Rows from block 4 of a small image embedding model, named by matrix and row number. Rows with one number within an expert belong to one neuron, the router's apart. Each number is 128 + 32 x the weight over its row's rms, rounded and kept within 0 to 255. All counts start at 0. Numbers have three digits each.
After each expert's rows are labels from the 100 images, of 14976, where the router gives the expert most weight on average: "peak on" is the class under the peak. Only what is clearly more common there than usual is listed. The data: renderings of 100 made-up gadgets, each built of a few solids, in any pose. In brackets: how many of the 100.
# router: slot weights (model.blocks.4.mlp.router.weight, 64x192, trained with AdamW), inputs 0-95
# up: expert up (model.blocks.4.mlp.up, 32x48x192), inputs 0-95
# down: expert down (model.blocks.4.mlp.down, 32x192x48, transposed), outputs 0-95

# expert 10
router.20:089168110091097093166092118158138158214150081124127179122095148075134116174094101122114151126143153171132130122158173072106102140128150132198090054081135153169145151104083190087083151135128145147083170137130119097135127117111133147113092153078074142161116135098082167148073055079187137131
router.21:124126151107107136212110122124127096103104126068171125091112143053109118159126131129127093118085162170113146132122109087096128169106113095172109117118144144163132178116153204075131141173118107210079128145158108119160141125135098128107175117096122117207124158095142184135043044086150132116
up.7:116095060190163078133121124082157083153162094126087144161168157157128153131174111124138093094161114085123145124128128088207153098132155140167166147172146111179132232103106153146158119100094136130140129107103084178128168104128063090152147134096104125118156156133147096090087153186130070153
down.7:084123155097070140069086103105076137166106118132148095087203114073063131140147108148070130120155139042161130101177116146079103137104121154128137150055166111100124095112138150130109133170188123130183103093110111135116107132095168119227092118103147162160121077083090128181124153140142196162
up.8:151127118122124138147095121098168092194152143149127102151162142164142131107144157149108127118096122169149180169160096105214132065103138167153133093176087109200145096118116177095078168152145088119101111105118094131102162135174074091154161135148146114162145152149092116118068140147145092097
down.8:142098171119119126167141101132113127094147122185111088132140124088114143121150173080144167095122113165213135084178197084099095157149101093131130129147153104072106127075160096092077075140097085094138103097123123153135162055074125130110120108127192120151119092130083202175125159133131141130
up.9:148160148099097132157135133198108108085153098111112158147117061104176149150115102142095127151131185138096122149116105093100160122125132144140197099137126158135139137174112106117117138166145115155129136138119120105223074086117137190161164120045125102206114104115116138199133059075105104131
down.9:083078134135142109128102215073120094168124140157102103101125095181114116076136223146180169098139113120164124063116116089139136081132127131180177119098123147144127121119117088107151115183194191074132129100089118158131155138151139109135139098107096132162145105107088071079130104168158127105
up.10:089108105116127119086171111137133101139109197136184091118152117055198144166127099147143142134160141141131099130114127136124077196135133095105126062020158134114190153060170125114143156160120111121176144072091104133203120166141089121064117121132166152163113126142106111161108117192175150146
down.10:158142156142126098131131129158066189152129098087125181119079177138144137091094084123147095147149145134111072133150126096132166110123141128155084187104113112117154139051124134177121162067163158122138151127102136127143135178136110146112171157139196131127063132107167142100183110133112168173
up.11:108151194193104118119134169127149094104114117135158152128142142086086164091103096118116108100094189126107095140146108100100126171145128157149196129151162125147143109168087135134076168148146124117121128111084100134103087144168119104172168139146190098153165176087133128116111125193205168111
down.11:111124131125173152147188113103148128123074136112112165125143136144148099130164061187119105154163098169130129118095110086105091130112105147096100177139104112110138133089167117156172159144152155066078123111099121152114148091067147201112137158139083149127125114139131103090165090105098149087
up.12:082095145080086148173141134152106105167164119147116137179036117115082085130148091144095072119128140100103103140123101041167059100135144114155111138087130153138155132069131141131113114121206174130102168141145111110118077139096153155184166141110112086134077103101060126081180039073162179178
down.12:108164133081154091166089126104120112175083133109106190119138087140144061098131148136167135109183114198139118153118160094103094126120148165144165165143133116121119154149151141193161134133178155088096136081146076158112151107147159052123072130091101200091138146130119069098108107104170133112
up.13:080150106079144118140131130113105171083130091108194117127130120070143100151161085145110173127149107122096153156104173035054118133135188087139154087080180111108096134111111180124158159137135188121128159078150117104141110137061175125146145147197125158208177087136104163160091115086170165123
down.13:129101147140121167199116175134111116155110158096095140158151133127141100123115115147102087118110099138139099063156161183098104109108094111157099148193080126161139086098127087147131134103139150144123157125119111079068159169147185075162155113133119115080123145124195115060144114131122159137
peak on: main colour (50); second colour (25)

# expert 17
router.34:107145102093108147160070137125167136121060111077141139084140142071114133137056073173129189156181185124113138137128134090146159164110164114153126068135164111148139136107124167072069109142136126123158125104132111112189124097159055129121107150076098143173171148110111203129070081142137108131
router.35:111139112092126099171072092174113128131124097083109136101093097083110071159079096162126150106162202157139141110154148091099132184112130147151123104130131142120097142115094215107116131198151129140115163143135115137144124059112059147107061150114112120185109126131093122139082092087184157084
up.7:121110101128148131139130153155106087117158129137127114148145159137255154169127107160102143141158169170128137150147138142107138139102166133075110132162098121122143131165071093130163117152134148144163122136118093178102151200106155084106119119082142119110121168086186089120054127158131139137
down.7:125113112152131114094101122218117096109107113122191174175124135147065147142090121143172082097107143064107066122144127122139102165085122109098123057110141102166122173119115139117098132124099059149120172162170164138131109141099113088107103134145161109132127152126086122146110120172153118110
up.8:073165055116180127129142117125101082150111173162145142111132140092208163155154132098124152171140045144158183180149145097154148122099126113132136122047183126166069150080124205147087130131121170146154170082152123135122098149154199161056173134101164113157145069118160111055122100171112112093
down.8:033147152103157140121119097148063102150169124044126162141166159133088085187148102122135153101107160120167116110144187118147141132133167075116065143154111164128149140119100139162119104167089132079126148117138121124127146179111135121203157138163119054075125145099144128200115096163165151099
up.9:160096130133113136069107143105111078109088126109141113111089100086116119132132145164135084109143161167129124155123146105147156200141192088138144086142147124105086171131206133153156015132143137143191088133141196102123078127095142090144097152097093114110122129129131186077153105112133197086
down.9:148126166103171114143145148122149189128125093076044134109138165129133116121105106096112114117065144110177133181156150159103091141176059167090099123126128093095112084177165117130092155146176106127084134131121132160136105070160120157122156080128145131132149121077115158127090081092113170155
up.10:125190189108124122181087102094099108093116135128148123102113134102091046163146108174120113167152137144173108182117096107143161163137084119135106140192094098088137155092156123116134125147138138087108088111210100136101171142097088179091124168108135087153129113103166123132134076104137151170
down.10:139149108097110123130124129118110126122126117095141120113152087133140102059119090114096124110100103126141216166115063154089132130141082197181143048118113137175189153134135152108133065116141203081104092118151134143123119103132134178143050119078090113128134119170152059089131144123127164169
up.11:113086117129167148097163091124138140129138087132112105126063141114206072212116132140146174129107216152120142106138135131040113153116124098106107140136158101090139132127118131101120130160082103153121117196166107124143101075067141163150103094145142133139143117148145150140108175017155143156
down.11:146080115123114122121066147149093114136131171097158122118105173150098140123127114154090158121079139144141189143188149140167152130135109077130167126120103079116069175164168118157119130163115128114154148198202145069187169157086141121123124132109149105189071170138070121116069153104113043126
up.12:114076085163103126129081183148153110104109165055143162084120123074123062143111094141135145146030183164160158157092123139073133142099085095121095092170087135135119072155142126111112090129120089150117114221173153064133136096132077160135060110093130117164108099144126119120157074139138119110
down.12:120054115116129152134113099090148115081123114179092120062146052086136121083134116146124157115130187142159117095086118104132186147129111135218200104143165133124167150147148157036118104117121092108134087077132121102140227131160081101177139060110058166131097137108100122119117146189099114127
up.13:086096185170083119086120104109140144117084123141136072165118152100139099083155173114145154166160137131126189109146137159080131094143164142158139144000149127129164129118104097153065173102107135135090112137054124123087116131126184139112135103168134115146117178141149074174171165074108088160
down.13:135227096120178145135182128198090135047127123133130165100148143144123164152094094103166117112118181159102122134148118133148101110154128121144120137106063147145102148118175171084073097135176140136099191129162016185092120122140084144123073171141170108157136151066140186122122115104166141086
peak on: main colour (50)

# expert 8
router.16:125167081082136137175128122137147127180103105108140143128103093106146186176089124145140137099184200118140179119161151075123126126104186078180120097130142096158096101138127198104101108161138094117114128120170100120116114119179100108096146135114135154155154144139072167131060059112174171103
router.17:138158126134083183190134167145131134150146133098163131137087076107117141167117117183182125125134169142114105159141121074100105173142127124184140126123173140168154125100074194095132136136154196084127110152143103128194121124142057141132122143094121118195123153143081133092071082130180165159
up.7:123154144131126114166160137136164116153111082126112105118143215111146083115124126108123128115162125164126113098127150133136119094121122157166152116186137150176156105149073123132123167091174153113158100170183118148179150107097163117074175127057140116142116081098081099163097125091133129133
down.7:125145135146132111122138131177133139110114107112149128106147159110108158161105116120166134108084106155091099091162223100150130144095132083116102138139133172122054136126190156143079066159083108118190114081138126117099103049144156092119174126131196103158135105087139140147089118095158111099
up.8:115095189141096114098144132120108065130104134129132141121060124103117120138121152155123179113139169137118099162119134088093124111152119109133093086049178134098099168086151144105126149178118124113143180085156153095193154134085092127166148144065056115160157133139073091143126153104134168103
down.8:181125108106200116153074159134089193088179091099143177119115114107181118129116064107104079112054091123123153106114103153180169162091092148130100164135114128101115116205146094165165138126120133163093112095097122124088157109193158081129137131133133099097116156097202153097160147110140119135
up.9:085187122118177159137099105117108093138108136085095168098105122119157093113113125085110156104101140118107114140148153139110090084145085116134066185165073139137113120150144102126175085100064113108194112166135178122120142089113070190158176109111184128081119128123130160084089132062139141160
down.9:115079117122138111131066124168157088164191084130142112116097123133084116131132132066114145095097193081182200128134125132147161092109125124143145127123111114086189107154161174162091107112159122138114101098127134128117147179135122106157109100189066132135099150093105141122139138130178129107
up.10:098199143063161129072130119125052123190142157191125141112090111128094167143125173112083129061139142169122144145123145146161085180105090146134169154106117150159110089173063109100148057212150187128084067136110129146118122136115096128132122129138134146140167144156176114082171079112131189152
down.10:137148121114142083156176035122129150094153130158152132107150081097170128076183132147143144157119116142145115171141141122074083121182101140112096072174149123077147162154109125125140152160092123180122186122189123110132070105139219171159181083134119163159172094148135151136122072104151159112
up.11:187161147071164168171137145141126096079168126105152082096141130130112101176119136128138101104106147114141224135165118104110185121091088127138158049179111128118121095089168159113125119160099128092176124164159146137140164118167117154135137157114116120106172099160041111051093084124137116066
down.11:112127114121135122153062088103153106185144122195137123120141154173171082079140126149060072130199123128129139134119117133172160117108131124070143114078146113152158135126146212148162107069110134113168106119116118097102147149079232067071140108130125182133140148116148100175128133156118103133
up.12:132110107130218127123127094149140133110149108095210063131088078098151148152152114134134121190139162099118137145124124092085129157126114075138136117071115148072124102159144075090151111105131141164130099114153132129168172108113127171112226056111141103109130114150165112140127118059177181188
down.12:120121120123134093109117138138121070109112120140103119134126140082138113130174155139081169155112174124191157121149043077145092183098101140100148112134143146121149139152194144129098199152121149148189102130132225112152080142144120114122101092127100131139102107153077078071103116102143126077
up.13:116109079146109146120137151129080109115158134073123132174108098059157093155136135138058115156070163070113162112167083112045113208125127128131098176168130127095105134120145185172154040139173111141088148134166129125080175133155096123149141107186133132135125147154159086131118089027146170141
down.13:107163134098145121083166121132137098132148133112082104135118129063150121142127176103096220158155123153165124045110139093127127133104182091119127125128190126127059159143147065119115129119143099152147128124108228146152092186090123108089126122088118158106120111083128112093145114095085105063
peak on: main colour (50)

# expert 3
router.6:161136095120143140154139137165072157138085177151128152148160137136151169160138162118165127069118207114100084101119101145091116145158147139170035157141139114120116159075226110118164059115143117151133140064095126098172128191152084108180098141178109101102114126118100160089088123178115126117
router.7:147132096077081134143093168166051148136108140157105141113207126170117183151128130163175165096162124182103110147113113097114095107109170110166075190116124129164153137112164093150161146081173108123152141103121099135155105172146116173098106130133077122151080158065110174131103091153182166159
up.7:122152157100197127123128069143131053167164103080172180099075160085102152136158072128110103131126133109080074160196164138148104127163078111120159066130144116137116153105101167129147148107084103108063146119147074150133195112102110134103123125084168152163114125175098150144143151158150185109
down.7:168132100166127110082168160086074193145180114203109114148111217166118080135098098148107158144104105103111145104128095156129166161136100157082126116090124186133107115158123083171158081134130158107139099130109100104091105123151139134137079124127126156122138091116204118114132127086094132122
up.8:154121133114152135101107121144169093144134138125153111138133155131000116094124157117136087082110061065151128144174128136150122120142087128141166188146112119187129144052139191087154132180152076104135153117134076133143137127119110122157123126105081077169110113149163062146085131105102086180
down.8:157130093137088181143166133127073182112137124204165163102111105132202120165117123171158153133165111151156055155070116117108097121108110140160119138129127157151175137108140128106112112078160164210116101082071160107115123113132154137104146123133108158114073116196083184111167127108156144161
up.9:158144152131150092151130192098092124083133104091109123112123156142128103142137177124164156167138077152120101135121159123145139151155083100105139116181121125128074101151135113160179053124157135096159048207157105123168101090118114125081139124148082088126075053126159101169091089122111175133
down.9:149132148145160140165142114141170099159096093148127155142091156086175110097156132106096131186126097163046186124169131184121110149148119093117085082103171083125096128129126074115144128198141127168084176164102187124131090073100140133137130146105158108137164129102062113162120117080083115098
up.10:142188144081160125154121113168160096095123129144124154078196107077108124108127065138113116129168061137115153156156124079119113115143159165116120218177116166111163104145116123187119124103122132139115178066147146086113141175062201173105122173194105144047170131143147130108161176086185178120
down.10:121096157077088167151080127106208138192133113127109133121122146126160100160124126124151120154197125176135087152170121107115074125178147124168159121135162117087117202141047132121052172189143127131161164122135123090119116146070150182130153107077099163123129145113136132138130152069138131133
up.11:119079104156195099144125130137092151145097153098115153120131104138066087148154109120164176146073134123150122129118131159130061164103021123088112123152152106126127086180178131100169170173089151120174202104162118149147144153112115146177025139158133133119105113135163123133183089137146200154
down.11:094107128136184125130113165148127138118095021087112151086156123056090085139082112115114145170147082093093139105138098130122182136153158084117189102128088193137122115209106172139193122156182195112140123165122215105076110154134193104125074150115061142102134132139158113105127105131113175133
up.12:094130081148203196138134120114135126200122171164161137116160098135175131135148128133112039094121206077090140143143120121101150117134100101161137145144108104141143123073170149107139096090147052168155147112132091119165155132157148139131090116117123110105149164133154106042100180116122105149
down.12:113136147119081104095144146122084110108158165182109104132198106094100168111139148148129147097154198134129068118166151123138079137129094141189135150101114149120155087125203079121154148090154155180083148123131110116135156161068191127159096146111137126209141051129140124108178128126152197155
up.13:100128147073031076050103131160134139166093131067167151124068088120137083101082110120062153158130109115126135101138138159160027118085149128108135107116048139107160175150083154143105160124133118127071092179132121176117134105080142112081146144144159137128131128131102121146151105149146143071
down.13:132188075110129145084162116124141092171140097143120132066059090182097135160136122119176130113100145091144143145175164082153086101117102137141064087136154113183149146048138174102094105142107110127148114129096095114106121104127123158125123168107152123121113168114177196158187150120192139087
peak on: main colour (56)

# expert 23
router.46:171174126094153162173122180086107152095119078134112158129171165134152150125131148158151054162127136153107095166133145088138109151126170112124139175208107123126083161128134126163103142157145135117109164146118066198109119118170122076110100113141144117119126218140127219163042119087150102156
router.47:099190112148113215146121142115132136132131104192094153119196141186160170138110112132097130134156112143150093118103119081143135088076150144137172092144130095169121138136058133111119174138131160127157116121137095133146092130170113158121092121126092122142089148066125194132087095136134086096
up.15:154109144103146101153130118121144126146130156113119124127112134134159112132139165107138105155154149184132127122138173127098096163132101154079144223163156092137149136109134118044116096140111110079109168075061161136143112096138103087146150145221158132112152157156052117109139156093118141101
down.15:138091169150097132131109137112128146105156136145106125147094069118081148157053112164076139132140123116118087145128105110141139179123116133182139053143121119119120127124095098129106121180174131181175198161163136135163098147117160189107119088098107154127126136154105143092076111147171144179
up.16:082153160124183137136142175172147130072151126133124194067146175157151159136121093093162088105121110179164099115157124162166144060159185184134164073123105128139117127159075118075097155132148120128096142088147080102133098117122121152142139111090156155094177125103112121140124186197075139053
down.16:076166138093121163142110120069103112203164171072139067170110153176064089112131168155153111069118149123109116086153162126180134147117117099156080167118139189135150106107140103083156065159105101140155128097106078099079092164105173092196131166090150115152121129138164084156139112129133075112
up.17:180129146109168129102116094083192132123108151112086148127128173161112089123139163103152121156126105075109110045163140146106115134133124164154101190140120106100133132055150171091071109094111118118129139105065115083140156144132098141137171128105160095074083213121180134107116152035103123150
down.17:155185111065087137109115139180196147104160117112115166070106131121095124145119173094064114131143171167113086131139099117102128139120126130097112132170157167102207126076107167118079116081085108150162137126114086129135077155088159205107096064151124189127128091143160112090142030118183153206
up.18:095093103093141177112107145142158134138132112149160141132121107119121195149095155121129119134123105084103123100149111140165110112134122112127136014147093129183126120165152154095071171115139104147097146113132175148129129179102149140082172083122175144150149119052139157106142155165077140096
down.18:153194085194066123145160073141186066113164186146159107214112151111161113122120088119194095117114169114097117177107162166158088126076129172086170065088098056136134132133116081092148106100122073173156096164115097118088113130121147143138133178125146103092114147170128124158083152135124122096
up.19:186160134108085141134122117095156134195114147124116140117151133123171167131162091125147191127121141134134151079086176129124136094171116106103131104175109139126101126065133134101103134137056078108128151141130140074135159193046157130186143156117114164165123138174090094075125096135124078152
down.19:129133082135157111242123120103127115104138146096106104102078120114190151084137170111110148215159139125131158142134076121128191083189068151147095130097131085106143169126146114167142114134065109132186146119071123120071130145184185152132132178124086131122109108106161127128103137098108137138
up.20:119140198152079130094114147118164150100151084149090087092092056151106137097118105141114137047120120151162238137138152125172161139146085160112112173142112104143132122124135210122144151154075095108137117227163119148170172118046143123118109134136080142084145107157098119146108037170153140090
down.20:125146134110136196147091093116204103166162123113133132064118150123131109198096160078173159115153146133196075106154152186102142155113120132089104110122169165079099163174114149115089152192185147122197133091164127112115119065045117102114142122096099134076173089123110161132062152128150135046
up.21:097098064146091126085116182147106200117161091128137117131104096168139134128106087160155100150184238103108102050095181156149081108149131119148136172117112139160122158121110076147122081149165107116176141151141193142177068115068107127130133141150088111126119112066136107145078139075151142105
down.21:072112174147138130111133124059113128151127126058106084157095126121162112116176133128126132154114126137116052093081160100080159093105124139186139113072138167117153163146138119135129091202096139109164113116132140120123165083165091139161156135140175130135146178120123100104075146148080083128
peak on: main colour (55)

# expert 22
router.44:074167126127127132151122103159148114146156105096132163118120155101142135189101148122122089094172169144195108100122145102116103146206133092152083082086172122152201157106102172055068182111112113124149129128167102078153110150117093198088138138133090117180113136056129146114137089120128141132
router.45:082172148101101158159097107176119122156131121108141145116133133115127103157132098122152137107185161158194144065183171094120120114121152129137131089120133139136147140068137171071077152153110108092136184119163078112166161125126083165126116109081148180160120179077082135159126041083167175057
up.0:124210088135119104106091134125142095165156164099099106136122189122211166041144131091145160146120157175111118155135156142138143094129123120136134131113192124114134122120180151147131121121093155124167129073118129139197177142122104138075109144106182091169158150188148106091197163183159062133
down.0:120162118061098107096107077163124153121140125133109160115154159151051151173169171051166173144149155127112182045161192102192140119115133107147097110186146133116125151106085127127051131101111090093147121110155098102147066123126152160098084108131133089089130137070150128177127156138137134144
up.1:098145131131093119194135120128138110106115153097140193155096166158166129116106180129138106142144119121117149123179095160146115103093080127107126125127148106190190117140138107080114104201129110116134125101188106132121193180174176019134171130157181100101162119174178095105076175184119152048
down.1:221146139089139154122201087118111106105102171103114127140101172143082076139156170096100066117090120135125169157130111104114069166124109142193116109117110141092131166093142156105129158133073133138133114146082146156150116112130067205157114117171187091131074129159090136186154175079062116147
up.2:126143103148116136159161106106142111096117098091117124135079083070148111151137124150137185139107110139114111108124089137090086155055089117119141164202105088122121128143062118092069117122097142136152133106175150144150150120081102116163169081151201107173144112164162168180097133068111180180
down.2:126123133149108160161092108107164161139096124105085105161192155135133079122113120119166140128108113155219120108141117162109096127155107104096132128117118138157112124157162160117109118181179168132132138157132104051109095100103148159173108155110139060128131098139104167035127090103128088131
up.3:107144112123129118069117108118133158128055115101141063134109071125123107136111125152174136116157174161120111130155137145026099146081104133124132134142164136146158124061101111107119102128133108121156105148082131146197132103108028121079148069164149138151124137112162154177126159057198123170
down.3:119091131171093154140112182140084154103138128104111133102124124150129173144142069147165165117140187172147122103097126110146146139156099100137073159098112165150113071165192104145080134153157175116117113157141139104180167153135066132145170110123087075116148156107087172075165120100173192145
up.4:145129074101125130115124138149128101135088122157100121159113104179137191156151131124184116158163117140137075075135097141104067158095157123130124127195168104160149197039105161116174153123099099122187156137126086176201085115188068070143129124167146136154090168109151127119075131242195130104
down.4:089143137129165126099188131153062164125112182107099134093130102094092151126120159149197139118129163077141061119163188106121127175129154108135096173118155122072128081069185144044129130188170151071118145113097110159152106104090057178170129113109159111154159100117085209133122132131156186123
up.5:154102086099137149173113135108090155140138128108082204125151091096058120133146154112136130102139103121147108108138118126066095123111160135177061140202124111164083136000117191133114152106161147137117106166159133106192116089170089113110137149119137126138097147079125147118106104185177158138
down.5:156124134192107175155152153163133147112088077154166130146145125062129117110144065066168058165171160147140088118137104135134152145188132091110027127088112125136138116138130124152109151078116121122095177158187132155117132109135072134089158128110124111151127165172120152160106097087123174144
up.6:159202167102131125090143136158154134158078132150134129133079158121157181167166135236110144144064150053125110148177125126178148133137107083162103132097056140117134134092152110186140108109150122148192101118138066144147133197119110125136166101106125135163120123160168155088198083164119105161
down.6:165140162130101170084148147059141233166158120091144105135152131108108056068119171090156154161159115140105113092133144125105148103136153119186139096124077145105156160110122109078085182143126116153036081137078110142171116132145096120119133093080160149158158165083122165138116219090088130178
peak on: main colour (31); second colour (27)

# expert 20
router.40:155165138053119100162122129107100130150163163112092104103104093107176075118121125129125161101164175141118106129083135112103088139127171142160094093119169130145111159094092175081116134101144128121116119174147150181146100076184066116095106146134093086148085153176116133146050091095189148143
router.41:121127107104125059158077155166069126060181143097139092148140123115140116089136103119158139112114194141142116139130121121091111176151180160149080118101166169112130119099208149091145070166145115139103093183120115135159088148177102078129113126190100115138092148111090150106047078119146119086
up.0:109105199128097134101162171078150065154117124166148106157083116136155115130090154144109148115141218110150149090111113161131117144107066123134140073110171109128132151066130112141093050156129084110187114229148164178154133098100112068114073123109133124206153087095119092141101123090102084114
down.0:181148127192130116120108161136165122101111148122156120144217093124195157085103072048097160091068114147167096137132223135124121105087131186073149142139151133141179132128164133071139111154127046161142106116117138129161135109119086152102127149103140128089138147100185146198105123087119069121
up.1:154145146151189113150119104133166085090124129079150103147132147068144106130146115153146118157099072165103087163144110112093140165115146097133153103167171136110104178141092101154233153173105115126163160160092071126135122138164037069153197114115109104160080118162171130134008113093115089155
down.1:104070192131096117126103113131161122104108163123141066121122098108174074139098179167134190131115125175082100116104110152094104126094069128105121081076162160148079103174094130113099130148189148135129122117126164103139109091111103088104131155102106122138116092162169095150124120059136148137
up.2:166151199151105128173096154114161131131160099154107119114143114122141157130114136109110154133121234157081108093131145144080144088130155159106122142084119088048092128136164101134085098126119112151151121138175119062148131131103169141187113170132142093093154090129102148138158149132132146152
down.2:079116133110154149156100116147152103179149072142149103121140135252079098135076137115145042090122178102091155092142115103174117175115106096071131080159123113128151186171151130160122112136109101115122188151086143143074132099087198089112047161084128142130097114095152120173145108112156119059
up.3:116129098113161113167067184082160134178135123124119115072150121082149084128128125112084183137137126086112118121141206102128119095160159138130150112139171134193093137105127154127174157124133080136137120117130148141094100065063091112136131168136166126104164125108130121098030169017079151087
down.3:086095102129079121181101113173123117079072117136172124107140145163109123143077087120155170097061155107127222144115152135155132102124148122096087110118157107151128147126083118162118162145118115177124115145175158076117133087088118123162099106155161189134155078077069107118135101101144129082
up.4:106100171141152123191124159196132099187117141127096128155149147114122057162128124161112089110093214191126186157144182124105159084122130080127167061127080125121148099128117077128083081128169125123135032105148095120054131169090090062124092159165124116127097131158140125095102094143068171108
down.4:121125143177131127089119169100080075129146096197178125126162087155132110083099112116059103149102105108178133150152128102138089110089086194109194151098084106105214142150157196122101160172085110070098124130150183105138137124138121120095148125149138151155112135127183103135090160082116139156
up.5:151155134120096102172139081129181040107110138090130149116093091095133157139100122136118147147133110088137112106137132112156174157113085111112122157134099121091177100096144137132085138106122100142246150138124117195195128107099102158091142115179150150103131129184145123133125065166181053123
down.5:116146140163153136114149067142187106101071097141079120125113145118138160184110119121108169127157085179131102092124122085089100119170122111098123154102123178109154099149077137108121196156208120125151148123100151018122108152134095171138197108120097174149150165167152116099110107120098177129
up.6:115142076094141106091114192176102161079078117086127172116149167125143132137104173084119078144115221137118148217212117091135061153124119084149168171162156154163124144164091100088091066108119082137082124103155137145040095161110110085129184139165101110117175115122150141138139166090134153106
down.6:075112136131131189101127112174092169138122113121150122166097122169140133191165130202080158090173104107166178120164149080128090125099121114124132110105122141140123131118163110114116161124132157120139153184161144186101153170137096108143113067184140102116135151090081077200139189113169179112
peak on: main colour (67)

# expert 29
router.58:120147149127104111147086149168117158143099103084086124089164126108089132169112083125126126115195190148144107115138147138116111113096085111167143079080165147160171133095144138117062148173125132100137125157140119113149118110156062163108103114165122124156137156082111134120113036106177151087
router.59:128146132087109126158154081202157130164094092127145152090149102112137117151102089112148127139120242153131111099131178150086094118099108136085165151080132103099142110139121154069101129150167076144154193133180142127110087081040117147173095121180161147145143143149089143175111118093201149105
up.0:121197091050166125172127097117084157098101118147094166155159102164112122123076130161118163103139162147111145105112093140105108150103091116127102086127086111143106101161135121121125043124079123137151155177128214130138141093188149058130100135114147163141160125135106130114095113186142108062
down.0:097114140111060131142106076113135121158142147105139140094080140101128092107165137079158086152159127161156089102168106102172143166135170088097081209086132131086173110110123094094041126087111193130226127060101128142128118136121113160105127109151094154119138172149142130147152112099183147126
up.1:128114192163084105170111128132095087090125154079131191132148100158136052153138089092136196150099118145108145186144098120115092139132149205134119135126202126090117139113146154085113135136180090124079108095162170070143137150098125160148105201149128127119137130124113139157102145103124163115
down.1:153083125165079178146132139124132123132162125080125159145140102092235124083173062124081076149142065123097128145150140095159168124130144104110154124119127141136123116129159101172191141099096139148147124108170152140151178127107111113141153140102121117144111152214132115144178158111111130135
up.2:131128171121112103125129138142130137192110116141109059095133064137086094160110107148113160075125225171056103092138135172103113120083118139143199129061104143156133094153155152117132116148148126103175055150169141080151126139086063129138101122185094129134070092154131084164094150046193184183
down.2:115096149145148162129051087151132124098099111164146162152124114147153162095089135145147117119112138174093168155053135106102134167085122136117151080143029160110152179180084069101186160198142114193105107143106062123175125150187129065088127098131166145134089145095131147145097127115099051098
up.3:116174089113097101160165100184154151126142127082130191150121122135145117175091098131139181111166095141111098140153097141109057151091145163158101167119094140129150121111124130130146088128117133120146115148108106142226077118072104094147200129177107156155161065138148141154043088140149106169
down.3:190084176205095106134124194137102091114141126114117085219137138126167152095104100073105130134108118153118080138105170168110143098123118189097089103034136099105151087138117130146123125188161100140133141143143145052122148148162111165144187157102158087133069154150137115119192139109110118151
up.4:119138203124094122141159143122108123120105118104110160106181108091150155134133122115128163085136123100158064102155134109125090103129123139138099091042111118132122086006126137158085136111154198126105128104124136081184194165197162125107196186145097136113108159096077110082199087142160145133
down.4:145137117159163129134135131154122165121123096134207110216120111117188176136135133092134092095153088075061050126164187087149120163120204089117191155091145113104112124159153157114138171066126108118122120116183114174110172138114106099149174131123164120080114155145065095116119098131148120116
up.5:147200208121078110097140096133123141126096121090090124120099111132118097099131123112114162204125171099152125164144115140097059128127096161166097109217123128110162109097120167155125104146151122101063088095109108138112195113059108145172153129091144143084141140154116118143113136103171148120
down.5:135140135123119156105109121109098097189141101073139121099160079125154059083076161111083148123158091132129129156085151125137129184157150158098163158066129151141091127120125123166154077175139169210159137142149136130140100095217115093115168167119079095137136125079143051087104077092166132112
up.6:101098099089105126090104033150140060130142123086094140127123104107124196182155122165112098155145197129163099069089108125179160130115046113129166123161079140149169100202131165102103091130128073129142107116114134169089161144145133062180121121145120125135114141152197096129076168172152110160
down.6:132141097130165104147065132144103196103149118173085119180126100136141123060111151129157149141152127107113118186154123122138132160156127161120175133150105125113116133111157106122140065113089141139105163165080115144152145117150085114065119115150085158109172142187195147082149186154101108107
peak on: second colour (26)